A small image classifier, trained from scratch: widths [48, 96, 192, 384].
Rows from block 5 of a small image classifier, named by matrix and row number. Rows with one number belong to one neuron. Each number is 128 + 24 x the weight over its row's rms, rounded and kept within 0 to 255. All counts start at 0. After the name is the row's rms in percent of the matrix's.
After each neuron's rows are labels from the 100 images, of 14848, where the neuron reaches its highest value: "strongest on" is what is common among them; "colour at peak" is the nearest of a few named colours to the mean colour under the peak. Only what is clearly more common there than usual is listed. The data: rendered landscapes of hills, water and sky.
# fc1: MLP up (model.blocks.5.mlp.fc1.weight, 384x96), inputs 0-95
# fc2: MLP down (model.blocks.5.mlp.fc2.weight, 96x384, transposed), outputs 0-95

fc1.51 099 [102 179  98 158 120 113 154  97 136 130 150 126 111 198 117 115 110 129 112 129  66 138 135 121  62 140 102 125  93 148 120 106 124 100 132 150 120 149 139 120 112 132 177 139 111 180 121 107 117 155 130 143 143 105 128 113 126 148 131 108 111 102 174 128 107 110 148 160 109 138 104 122 151 127 100 131 113 162 125 102  65 127 155 152 152 111 143 104 164 121 120 113 115 147 122 146]
fc2.51 072 [169  82 161 116 141 114 143 143 127  92 146 146 174 138 141 126 141 112 113 131 189  98 104 140 118 125 131 119 108 120 119 174  85 177 110  94 155 143 137  88 120 165 140 164 132  88 136 122 124 112 121 134 131 117  93 114  97 117 152 137 138 104 115 118 160  85 145 103 146  89 181 137 146 120 128 118 113 115 150 120 158 124 111 157 153 112 100 126 131 160 162 147 154 132 158 100]
strongest on: water: dry; desert dunes
colour at peak: orange

fc1.171 024 [132 125 103 144 117 150 125 127 114 151 151 105 111 123  72 151  94 131 124 139 104 131 106 138 148 124 139 123 122 121  98 106 148 135 171 116  92 132 150 137  90 127 115 171 110 132 138 116 103 150 125 158 101 152  93 121 103 101  88 113 160 116 143 169 142 119  95 148 129 123 146 140 181  93 150 116 159  89 102 165 128 125 107 160 183  95 190 163 114 133 100 125 128 135 105 155]
fc2.171 040 [142 116 146 117 144 126 146 112 135 119  96 126 104 112 175  97 151 160 126 136 167 148 107 136  88 118 118  84 149 140 105 132 127 163 109 110 167 116 147  94 121 112 116 106 143 132 106 108  99 155 117 149 157 132 171 117 119 143 140 118 128 157  73 127 131 142 151  51  92 179 126 130 127 108 100 128 124 135 131 137 131 141 124 115  74 134 111  97 131 143 161 159 144 126 181  96]
strongest on: snowy peaks
colour at peak: grey

fc1.274 112 [ 93 162 144 130 126 135 172 100 117 108 136 124 136 194 138  94 123 130 158 150 129 154 113 107  80 144 146 140 119 116  95 114 121  97 119 147 142 147 103 132 125 143 133 139  78 172 153  95 117 114 130 112 133 107 123 165 111 121 124 156 102 114 154 141 136  96 175 141 111 143 147 133 162 116  92 146  97 172  99 131 125 145  98 138 141 123 123 104 143 128  66 100 129 113 185 125]
fc2.274 114 [141 152 100 122 160 101 154  83 149  84 160 152 147 133 141 107 118 138 167 153 119 127 108 121 150 148 132 104  83 153 154 102 109  97 117 106 108 146 139 125 106 146 122 155 109 167 158 146 137 112 131  78 121 114  88 132 128 122 182 132  90 125  93 122 150 122 139 106 107 116 158 144 161  83 163  94 102 144 134 109 161 102 133 153 132  99 146 124 139 125 151 113 141 148 177  94]
strongest on: water: dry; noon; land: terraced slopes
colour at peak: grey

fc1.48 024 [150 170 121 190 117 140 142 114  94 137 131 132 130 110 174 181 141 104 105 142  80  90 107 128 131 111 135 130 136 151 145 132 111 134 144 107  90 154 162 140 147 137 129 142 133 156 130 127 167 121 163 148 113 111  81 130 112 127 110 130 135 104 138 137 132 138  92 174 153  98 117 118 157 141 140 122 149 110 102 144 150 129 134 172 150 133 144 156 128 160  79  78 132  84  92 104]
fc2.48 055 [174 108 114 130 154 121 133 122 160 147 124 137 123 114 122 112 112 141 126 122 198 140 128 186 120 143 130  91 146 138  98 131 128 161  93 109 170  99 132 100 115 139 135 133 149 111 128 115  79 152 112 165 136 108 151 112 101 141 131 108 133 162 104 112 169 131 142  58  91 148 115 138 124  99  98 119 146 110 138 131 132 158 138 115  71 127 119 118 138 125 136 153 150 130 183  97]
strongest on: night; snowy peaks
colour at peak: black

fc1.334 093 [ 99 142 134 128 114 120 133 136 123  86 114 160 144  99  81 100 125 155 131 102 126 102 103  78 141 107 156 126 130 133 153 167 127 133 132 118 158 151 165 113 184 118 151 144 169 106 117 114 148 109 112 119  80  92 144  88 124 127 118 121 111 112 132 120 130 139 137 136 155 137 164 139 125 158 184 137 189 126 149 121 124 108 116  59 133 131 166 123 143 127 155 158 156 156 124 124]
fc2.334 094 [ 99 106  88 112 145 110 140 148 108 138 163 146 121 100 146 131 146 154 152  68 154 104 129 138 108 143 137 105 127 168 140 146 167 138 169 166  81 110 121 120 140 158 161 158 110 140 138 111  94 126 160 139 130 138 126 127 132 118 169 138 141 112 110 154 101 149 126 127  94 131  75 167  98 108 158 109 147 103 183 111 142 155 134 128 103 105 123 121 136 138 150 145 152 103 163  87]
strongest on: night; desert dunes
colour at peak: black

fc1.329 116 [128 137 143  71 139 126  96 121 156 104 134 159 149 118  87 130 114 183 117 112 146 111 114 129 152  99 135 128 133  83 106 188 103 151 134  79 142 128 124  98 169 121 146 137 170  97 112 109 145 121 120 159  96  96 142 115 107 142 124 114 130 126 124  86 169 123 145 120 166 109 152  81 111 130 148 153 134 114 141 110 126  90 121  94 137 153 159 103 135 142 127 136 176 155 125 140]
fc2.329 107 [ 78 141 110 113 145 107 147 149 118 104 160 135 114 115 147 120 129 150 134 103 104 103 115 141 119 111 133 136 120 206 172  93 163 105 119 102  91 123 132 131 133 135 137 167 114 166 142 129 107 116 137 113 138  96 135 100 102  83 193 143 110 131  74 131 134 154  98 143 111 148 114 157 119 114 162  98 160 123 177 133 167 164 137 125 113 124 139 118 126 114 159 130 150 122 123 110]
strongest on: night; snowy peaks
colour at peak: black

fc1.281 133 [102 163 116 119 139 111 151 140 104  84 140 137 130 149 156 105 122 120 133 101  67 122 109  87 109 157 131 147 126 109 135 104 151 107 152 159 110 184 123 143 169 132 139 156 108 166 119 127 138 107 129  96 106 140 138 114 118  97 164 155  97  90 127 117 129 115 106 198 175 106 126 144 162 148 141 119 131 104 107 116 149 125 118  63 148 134 157 135 111 117 124 118 106 112 128 154]
fc2.281 133 [129 152 131 174 131 132 122  85 156 108  99 116 136 126 124 137  99 104 132 178 171 149 146 114 150 137 122 143 112 135  76  96 145 129 109 121 140 110  98 132 130 119  74 112  98 117 129 127 134 140 125 166 139 111 150 168 112 185 134 128 102 135 155 133 153 119 152  75  93 160 125  99 117 104 104 102 127 102 160 148 135 136 132 188 125 175 130 107  96 134 132  92 150 151 134 148]
strongest on: water: dry; light: noon; snowy peaks
colour at peak: brown

fc1.205 029 [181 130 165 105  99 176 131 116 157 119 123 116 102  89 112 106 105 149 155 150 122 131 162 119 122 130 129 111 182 149  48 130 144 147 157 102 133 102 158 108 138 135 150 158  90 132 142 137 112 115 164  92 128 150 121 116  93 136 134 120 148 171 183 134 144 120 140 125 101 101 129 105 114 107  92 132 157 137 145 135 151 143 159 124 152 117 173 143 117 115 116 102 137 125 141 142]
fc2.205 052 [ 87 133 153 158  89 108 146 103 106 124 129 115 152 128 129 122 148 108 126 136 132 148 131 135 137 125 139 171  99 161 187 104 145  82 112 145 115 139 147 144 138 108 103 124 170 142 130 152 152 129 106 121 120 157 121 126 154  95 100 139 110  89 119 202  94 133 114 162 147 113  83 143 148 130 138 103 118 129 153 112 116 119 127 139 160 125 128 141 132 110 194 131 112 150  73 164]
strongest on: snowy peaks
colour at peak: grey; brown

fc1.73 118 [122 150 126 140 126 148 123 112 136  78 117 137 138 128 106 123 130  84 123 114 138 125 115  98 139 149 147 124 123  99 103 188 138 131 155 117 148 126  80 131 176 127 131 105 125  70 131 119 135  88 133 161 126  80 174 159 140 140 107 156 125 108 187  93 145 119 167 121 178 123 143  73 133 138 109 134 126  98 145 116 123  96  99 126 146 151 158 126 151 136 140 141 153 156 106 155]
fc2.73 135 [106 134  81  77 138 102 140 168 108 125 149 153 105  91 113 128 144 125 132  93 117  80 120 138 125 140  98 123 138 126 136 132 154 133  94 141 104 158 164 126 139 126 159 150 154 146 132 133  99 125 100 131 131  86  97  73 113 116 149  94 138 135  97 120 113 139 133 177 138 159  81 192 116 161 143 156 160 130 149 133 121 166 138 119 102 133 134 134 153 107 154 167 143 120 141 104]
strongest on: night; snowy peaks
colour at peak: black

fc1.318 110 [110 135  75 167 142 141 101 157 158 117 138 115 140 124 110 181 121 125 150 123  99 136 148  69 114 155 141 121 145 152  97 151 137 137 134 172 150 138 129 110 160 136 152 127 109  80 107  91 143 135 147 166  91 131 149 122 111 141 155 105 100  79 189 116 118 102 125 131 120 128 159 100 119 113 129 161 161 141 130 113  66 122 130 118 128 118 125 115 120 123 103 169 107 147 114 115]
fc2.318 110 [102 129  85 129 145 129 138 139 123  91 145 138 128 139 132 145 126 162 128 110 121 144 163  70 115 134 141 168 144 173 146 159 151 144  93 163 145 171 136 146 123 142 151 117 127 121 161 121 135 106 115 174 119 113 144 105 123 102 135 108 131 124 122 173 121 119 139 108 135  99 186 113 109  69 110 110 167 141 115 109  98 117 123 155  96 109 112 142 123 114 119 163  76 117 147  73]
strongest on: water; sunset
colour at peak: brown; orange

fc1.227 105 [105 133 121 134 129  94 153 126 155  77 141 115 165 158 120 114 141 113 171  89 104 158  73 148  83 169 114  84  70 121 127 132  92  95 102 129 174 125 175 113 139 168 148 162 134 130 110 158 155 129 122 100 112 111 108 127 109 119 123 116 131 126 136 149 113 120 161 163 112 144 135 127 132 138 103 172 127 171 123 141 121 108 132 104 139 128 118 121 137 107 128 175 138 121 153 115]
fc2.227 113 [163 113 148 105 126 133 102 168 112 113 127 101 159 132 123 134 110 118 116 102 165  81 129 145 136 115 186 146 142 120 108 128 138 184 169 129 150 109  91  88 141 168 113 148 138 111  75 104 130 141 168 130 141 107 142 122 123 118  95 122 129  97 131  90 134 103 105 137 150 107  98 155  94 160 125 125 132  86 137 130 139 128 161 126 140 141 109 112 113 178 177 121 156 158 107 130]
strongest on: purple alien crags; overcast
colour at peak: grey

fc1.313 108 [104 116 132 121 153  82 143 157 118 109 156 145 168 130 135 127 138 158 150  94  81 149  99 130 117 124 137 109 137 141 141 133 105 122 105 110 152 148 179  97 142 139 149 169 141 139 134 137 141 153  92 104 103 127  94  91  91 113 115  99 111 132 101 144 124 105 133 168 107 149 182 136 152 142 144 167 161 160 116 131 111 122 130  96 128 118  98 127 127 117 124 195  92 112 165  94]
fc2.313 111 [137 119 124  46 106 149 110 141  82 109 128 136 152 104 131 119 101 138 114 104 191  96 150 126 139 144 130 156 168 101  93 136 172 167 108 154 141 164 140 144 142 128 132 154 149 123 147 113 125 111 122 141 124  80 137  97 130 141  88 132 143 111  99 157 112 117 127 144 185 117  84 173 115 118 133 130 141 100 109 115 128 140 144 136  85 125 101 135 142 131 130 142 162 107 140 128]
strongest on: night; water
colour at peak: black

fc1.26 026 [131 123 138  93 125 151 104  84 139 155 135  90  85 118 112 116  84 131 168 135 141 110 120 106 117 144 101  95 173 119  63 116 123 157 130 124 176 101 145 128  92 148 132 133 135 112 117 104 117 130  81  88 116 112 106 106 114 146 143 165 127 134 158 126 127 119 125  93  89 105 118 103 114  88 136 151 156 104 143 119 139 158  83 103 137 102 140 107 119 102 135 121 160 110 131 177]
fc2.26 050 [100 136 149 148  74  98 131 118 110 111 131 123 152 136 118 138 164 101 118 135 101 133 136 123 142 126 120 157 105 167 177 122 164  91 128 148 115 149 152 141 159 107  92 124 130 160 139 161 164 107 114 105 134 179 110 129 149  90 105 146 107  95 125 197  98 134 121 150 154  99  96 125 133 133 140 115 111 136 150 127 132 113 129 124 163 126 128 125 150 124 160 110 117 157  57 162]
strongest on: snowy peaks
colour at peak: brown

fc1.326 119 [107 163 126 120 140 132 173  87 125 115 132 136 134 196 142 121 129 116 156 143 131 158 119 123  70 163 127 127  96 123  87 109 110 105 116 155 125 152  98 138 103 148 128 138  63 174 148 113 129 125 136 131 136  95 123 169 135 143 110 152 116 118 154 146 126 100 166 128 106 146 131 116 156 101  85 135  97 182  94 132 128 136 104 138 128 115 117 114 135 120  83 114 122 110 175 131]
fc2.326 146 [145 148 115 108 150  86 166  98 122  92 170 163 144 140 150  94 124 134 168 114 128 100 106 132 134 157 124 113  88 140 153 106 113 105 138  98  95 141 139 124 110 151 137 163 102 172 149 136 107 113 134  75 132 109  79 131 127 122 170 143 106 113  99 113 143 119 148 134 117 111 147 166 154 108 171  95  88 137 137 117 162 117 124 132 138 112 145 131 143 130 158 110 150 133 191 108]
strongest on: water: dry; light: noon; terraced slopes
colour at peak: grey

fc1.135 108 [123 138 153 131 133 103 102 163 119 115 128 134 139 100 164 143 110 113 145 161  91 159 103 121 164 136 111 121 152  85 119 102 134 125 115  97  99 121  98  97 183 122 123 150 111 132 119 137 123 123 116 102 117 140 132 167 111 173 146 113  97 117 114  86 134 119 142 131 106 171 153 113 132 175 168 192 103 132 103 126 150 127 141 126 147 147 121 100 130 123  67  89 149 145 155 166]
fc2.135 097 [114 107 150 174 149 130 148 144 165 137 157 123 143 148  93 121 138 148 134 143 139 127 109 146 112 106 105  97 104 102 145 154  52  83 143 117 121 135 133 100 117 122 150 152 156 140 134 137 145 123 109 109 128 174  99 167 118 111 150 109 127 131  90 129 172 118 151 114 129  78 151 186 152 111 123 159 108 113 106 114 117  99 117 156 156 106 119 142 126 142 152 127 102 131 141  66]
strongest on: water; sunset
colour at peak: orange

fc1.148 110 [159 136 106 104 157 119 131 126 142  97 169 162 157 170 136 141  96 137 126 125  85 132 136 105 111 131 145 110 126  80  93 162 107 134 157 138 134 171 118  94 137 153 161 156 116 125  99  94 155  98 132 125  96 110 117 128 120 162 160 123 122  86 140  88 157  92 134 155 160 105 165  99 165 118 121 151 117 136  94  92 110  90 115 120 183 125 124 108 150 133 123 139 127 135 151 131]
fc2.148 067 [120 114 114 172 153 106 140 142 137  96 164 118 149 142 152 129 116 162 132 119 166 118 135 120 114 103 127 141 109 183 156 142 121 160 105 126 141 134 140  98 131 155 128 135 123 120 132 129 134 130 130 160 131 153 112 124  78 108 162 135 130 121  89 148 162 110 136  94 113  80 175 134 113  62 137  61 132 105 188 123 139 140 143 160 115 115 113 112  94 136 167 131 129 128 139  88]
strongest on: water; dark volcanic rock
colour at peak: brown

fc1.289 028 [ 96 129  98 160 115 149 117 141 114 117 145 129 134 131 136 161 159 112 111 160  79 108  98 113 121 143 161 139 115 155 173 137 169 126 115 123  95 135 143 132 125 110 110 158 151 126  97 140 162 115 141 113 121 157  86 132 128 153  78 125  86  71 118 159 175 131  96 140 158  92 131  96 161 153 130 143 102 110 119  93 134 123 152 153 138 140 124 126 130  99 103  66 116 131 123  99]
fc2.289 061 [173 102 119 124 161 121 130 134 161 140 131 133 114 112 126 121 102 135 136 114 190 129 119 156 133 130 135  94 139 136  86 130 112 160 128 109 165 114 112 106 111 135 159 125 137 115 135 103  70 148 115 178 119  87 156 106 114 149 136  96 136 166 105  85 172 128 144  83  98 172 120 158 130 100 104 132 147 102 130 131 134 149 115 124  83 127 128 123 105 131 123 147 144 126 192  97]
strongest on: night; snowy peaks
colour at peak: black

fc1.120 107 [115 155 102 148 133 118 171 103 120 122 148 123 125 217 145 113 123 127 165 123 101 165 111 137  67 175 110 133  95 143 115 107  98 104 120 147 117 138 120 134  99 156 156 146  83 174 134 128 117 151 143 134 150 100 113 150 123 135 107 150 129 115 160 137 107  99 146 139 106 130 119 114 157 126  88 123  93 188 108 132 105 143 131 138 143 105 108 113 133 130  99 110 121 115 161 148]
fc2.120 131 [149 125 133  87 154  86 148 117 106  73 162 158 155 126 149 108 118 130 163 108 144  86 110 131 148 149 143 101 123 121 143 116 110 127 153  95 101 132 129  97 138 164 137 174 111 136 140 126 118 101 148  75 123 123  94 129 114 114 169 149 116 101  76  90 141 120 138 132 127 111 159 153 153 107 170 122  99 103 145 121 180 119 132 124 130 120 121 121 129 148 160 136 167 126 182 109]
strongest on: water: dry; overcast; land: terraced slopes
colour at peak: pink

fc1.47 090 [147 148 117 113 158 122 139 100 154 136 158 181 119 159 130 123 114 162 124 151 113 110 133 105 119 147  85  91 114  94 125 142  90 121 142 108 103 184 162 111 125 121 175 134 121 150 135 131 151 105 110 111 114 155 104 110 133 152 148 115 121 111 130 110 177 119 163 146 156 100 148 104 166 125 171 130 106 129 106  64 108 113 125 115 162 104 161 114 165 111 125  99 114 155 158 128]
fc2.47 087 [140  92 115 141 147 104 125 154 166  84 163 115 153 168 146 138 121 155  97 112 117 128 126 139 100  97 143 155 113 168 152 156 124 131 119 123 161 154 135  90 126 160 145 148 140 108 112 111 155 132 139 163 127 157 132 107  84 120 152 129 146 102 108 118 170  89 121 118 137  66 169  79 120 101 129  99 150 126 120 107 112 105 137 158 159 131 116 116 120 146 167 146 112 157 129  79]
strongest on: sunset; desert dunes
colour at peak: orange; white

fc1.358 023 [130 120 120 141 131 114 137 154 117 100 137 108 166 115 127 138 146 104  85 122  76  96 110  99 111 123 126 110 113 138 150 113 155 108 137 127 104 119 148 143 148 122  98 135 140 155 136 138 138 120  88 121 119 129  98 136 148 128  67 118 144 123 156 140 129 134  66 112 155 102 147 120 132 156 168  94 122 140  80  95  81 140 149 154 187 159 119 149 145 139  91  78  91 142 120 101]
fc2.358 048 [181 130 105 123 167 123 146 135 147 115 124 125 116 103 108 113 103 144 126 116 169 123 113 163 131 140 147  89 129 126  80 157 121 163 100 123 157  93 104 107 116 133 152 123 126 106 144 112  91 123 128 173 124 110 163 112  97 129 169  87 162 156 115 107 163 125 154  82 112 173 131 141 111  99  99 135 158 106 148 153 134 140 131 125  85 141 118 113 122 127 112 131 165 126 186  91]
strongest on: night; snowy peaks
colour at peak: black

fc1.352 115 [165 122 124 100  94 124 132 150  80 100 119 141 149 114 132 123 136 145 134 110 134 134 105 103 145 163 140 143 134  99 123 172 149 142 100 137 153 167 164 128 133 160 149 141 107  88 157 117 136  76 114 115  69 100 117 108 124 142 106 154 149  94 108 119 132 109 134 168 157 144 151 133 152 132 136 160 145 121  81  96  94 115  94 137 122  99 105 139 161 129 106 196 119 134 140 149]
fc2.352 081 [130 106 137 112 161 109 134 179 114 139 109 117 135 121 118 145 186  97 110  83 145  96 104 143  93 107 132 182 118 146 148 145 146 146  96 126 135  97  84 112 145 131 125 117 144 110 122 118 119 156 112 171 148 126 116 118  96  92 101 113 135 126 130 145 137 113 117 148 123 146 106 165  72 183  91 143 160 133 176 166 140 164 122 108 116 163 118 130 120 112 154 155 115 128 109 117]
strongest on: sunset; sun or moon in view; land: snowy peaks
colour at peak: white; pink

fc1.33 114 [138 135  85  45 147 131 113 129 119  78 122 149 146 123 150 171 128 150 132 136 125 151 126 122 158 145 136 136 124  68  85 135 137 145 124 121 136 165 126 125 163 126 122 142 113 104 115 153 170  94 122 120  66  88 146 122 145 159 137 130 126 123 116 108 137 117  87 131 177 155 132 128 131 150 136 176 151 119 120 116 156 100 100 123 138 139 143 135 105 115  99 158 117 147 124 173]
fc2.33 109 [ 81 125 131 138 149  66 152 153 147 116 142 136 131 131 150 154 125 122 117 100 134 101 114 170 137  81  97 135  97 138 131 143 121  69 118  95  77 120 120 103 140 117 131 155 138 143 124 107 129 163 111 149 119 154 114 163  63 144 181 136 134 120 119 104 157 104 116 139 102 142 125 140  95 145 129 138 122 148 174 132 155 145 134 140 159 178 144 107  85 122 144 117 139 144 141 141]
strongest on: water; snowy peaks
colour at peak: pink

fc1.218 099 [154 184 158 138 145  97 172 139 146 103 160 121 131 147 132 107 118 114 158 120  80 141 110 119  90 132 141 161 180 108 137 133  96 106 145 107 139 131 112 103 141 150 136 143 109 151 142 120 126  72 111 122 121 135 144 140 115 100 139 116  81 123 134 110 158 129 141 160 115 118 148  81 188 110 155 164 122 120  74 131 134 129  99  76 142 115 125 115 144 108 106 110  94 128 141 129]
fc2.218 069 [132 134 123 123 149 142 119  80 107  88 140 112 159 144 149 153  80 141 149 153 147 174 155 122 168 160 133 143 127 102 131 104 138 117  94 146 142 164 122 133 117 130  99 138 121 134 161 165 158 131 111 130 119 172 158 167 136 133 102 117 104 121  82 200 139 109 145 119 117 120 165 138 144  74 119 120 127 133  96 123 148 105 143 174  81 107  99 136 113 128 111 116  97 127 136 116]
strongest on: purple alien crags; noon
colour at peak: grey

fc1.220 020 [134 134 123 166 119 138 131 122 107 132 158 122 142 118 126 102 175 113 104 136 106 130 119 136  92  76 110 103 130 152 108 119 161 148 181  93 115 159 158 156 124 168 113 137  86 101 147 168 119  97 164 186 102 133  98 169 108 147 133 140 126 125 116 109 156 132  99 150  95  71 146 123  92 135 104 146 125 128 134 104 144 100 140 139  97 142 161 150 150 137  96 126 141 118 133 150]
fc2.220 037 [162  91 119 177 137 132 158 120 128 145 115 125 109 119 151 112 116 131 127 143 170 158 121 184 121 139 127 126 119 124 117 149 135 144 109 104 160  82 145  99  89 129 159 131 159 147 129 110  82 145  97 163 135 111 136 111 115 123 113 111 130 131 117  88 144 110 120  86  98 139  78 166 126  87 103 101 155  93 126 129  97 149 134 118  97 102 122 138 101 148 160 141 149 128 192 105]
strongest on: water: dry; noon; land: red mesas
colour at peak: pink

fc1.10 124 [130 145 111 111 132 109 127 137 135  99 167 155 159 153 119 140 107 151 116 130  78 136 129 102 100 127 147 105 136 120 123 156 101 132 153 116 129 168 130  96 166 156 176 169 120 138 122  98 153  90 135 125  74 108 126 110 110 136 151 115 110  89 131  97 145  92 130 155 145 119 169  98 165 119 148 154 138 152  88  84 100  91 112 116 166 112 136  87 163 142 112 150 121 150 140 130]
fc2.10 062 [131 113 134 162 151  89 154 131 142  93 145 135 147 194 134 124 101 147 113 130 135 134 135 146 100 100 128 128  87 161 144 133 110 116  90 118 127 142 153 116 116 125 135 144 126 126 120 126 127 128 110 173 138 183  84 130  83 103 151 133 129 101  92 144 172  95 162 127 140  91 150 103 121  73 117  67 128 147 174 123 123 132 136 150 143 120 105 103 129 136 173 154 134 148 139 112]
strongest on: water; noon
colour at peak: grey

fc1.234 094 [148 163  76  94 139 119 139  96 147 111 147 165 119 133 113 155 104 149 151 147 102 121 161  91 115 145 100 115 125  96 124 140 107 112 119 116 105 184 170 120 136 128 165 133 120 133 134 142 150 105 106 143 123 126 125 107 135 154 137 101 123 109 162 115 157 111 161 135 155 107 151  85 156 132 160 123 148 163  99  87  83 109 113  98 161  98 168 121 166 100  97 111 103 150 143 135]
fc2.234 088 [138 104 113 124 153  96 138 142 152  76 177 120 155 179 163 136 113 135 111 108 114 127 140 132 114 118 145 171 114 146 146 165 120 122 117 133 153 170 123 101 122 168 153 141 136 115 122 112 152 132 126 165 121 142 138 107 100 115 127 120 139  93 123 142 155  74 119 124 149  60 165  67 129  88 109 112 145 135  99 108 125 114 133 140 142 121  99 120 124 141 150 144  99 146 146  77]
strongest on: sunset; red mesas
colour at peak: red

fc1.134 120 [113 162 112 140 161 149 152 121 148  80 126 145 121 120 141 164 126  93 162 127 144 110 134 100 135 167 137 122 125 116  94 178 113 153 159 126 153 124  88 132 123 155 114  99 100  66 126 134 146 102 164 134 121 102 161 181 129 147 120 129 117 110 195  83 140 128 131 121 148 107 157  78 117 146  98 164 115 121 140 139 116 103  92 150 137 133 159 130 111 125 125 144 120 134 104 131]
fc2.134 163 [110 143  94 103 100 117 132 138  96 161 129 151 118  87 110 108 149 134 114 111 126  89 125 114 141 145  92 143 149 142 134 123 178 112  90 154 111 149 167 161 135 111 154 133 152 150 156 124  93 130 105 137 105  89  94  77 130 133 128 116 142 117 116 148  92 141 132 165 129 157  80 219 117 145 156 117 144 134 145 120 104 159 152 120 100 127 133 144 146 107 137 144 137 107 150 122]
strongest on: snowy peaks; sunset
colour at peak: pink

fc1.196 100 [121 133  76 158 150 154 110 153 168 101 134 125 146 122 117 179 133 125 153 126 122 133 132  71 129 153 137 130 129 146  93 182 125 138 136 154 166 143 105 102 160 158 152 120  99  84 104 115 154 132 153 172  88 111 143 142 113 155 146 123 112  78 180 115 125 112 118 122 112 126 153 102 111 120 111 156 158 129 121 121  71 111 126 142 131 123 128 121 117 135 104 171  99 150 109 122]
fc2.196 084 [105 116  72 128 143 106 135 141 147 109 149 139 130 133 136 137 117 165 106 121 131 124 150  95 119 128 112 178 130 170 142 156 156 125  65 161 136 187 152 132 124 149 161 125 134 120 147 121 137 123 102 181 108 121 134  98 102 123 157 110 143 116 109 159 134 109 140 121 132 111 165 121 112  67 111 101 170 146 120 105 106 135 136 175  97 106 114 134 116 114 130 154  86 120 140  84]
strongest on: water; sunset
colour at peak: orange

fc1.210 092 [112 160 139 102 148 126 168  98 138  92 138 134 127 131 127 147 139 126 143 154 121 137 141  92  96 122 155 135 125 119 121 169  60 153 153 138 149 158 135 110 132 159 123 129  86 125 128 135 200  93 140 103 125 145 138 185 123 118 117  92  89 107 164 139 134 109 135 125 113 114 177  92 140 146 119 177 115 140  93 129 128  77  99 142 145 115 129 111 132 135 100 134  89 136 132 129]
fc2.210 098 [160 117 124 137 106 152 121 144 118 170 145 113 100 146 100  89 144 128 126 117 117 137 132 158 128 171 126 110 145 123 135 142 137 127 128 141 169 114 143 114 100 140 178 121 157 127 107 159 103 136 131 126 162 109 132  94 176 112  91 113 158 126  96 121  99 147 138 145 127 124  67 181 150 122 148 112 118  97  76 111  73 126 147 134  85  90 109 152 169 142 153 138 115 131 110 104]
strongest on: sunset; snowy peaks
colour at peak: white; pink

fc1.201 132 [109 171 125 123 169 147 131 139 123 120 147 142 118 178 151 132  95 154 119 138  96  92 144  86  85 126 127 135 128 124  78 109 121 160 172 160 104 163 108 108 147 157 135 159  97 176  67 105 113 137 160 157 124 104 143 122 107 139 171 113  98 109 131  97 142 114  87 147 132 109 123 140 123 148 110 115 141 123 123 113 116 131 143 127 159 136 166 106 112 142 143  91  89 145 135 139]
fc2.201 111 [155  82 144 147 137 100 123 114 124 101 114 128 164 144 152 154 134 115 111  94 183 114 136 138 113 135 148 141 100 153  96 140 158 158 126 133 154 127 121 102 156 140 145 118 126  91 112  82 139 172 149 159 117 128  94 131 103 172 115 154 150  90 174 132 130  94 125  91 121 121 137 116  75 134 118  68 132 129 165 117 125 123 145 136 154 157  97 108 105 147 153 139 156 148 157 138]
strongest on: purple alien crags; overcast
colour at peak: brown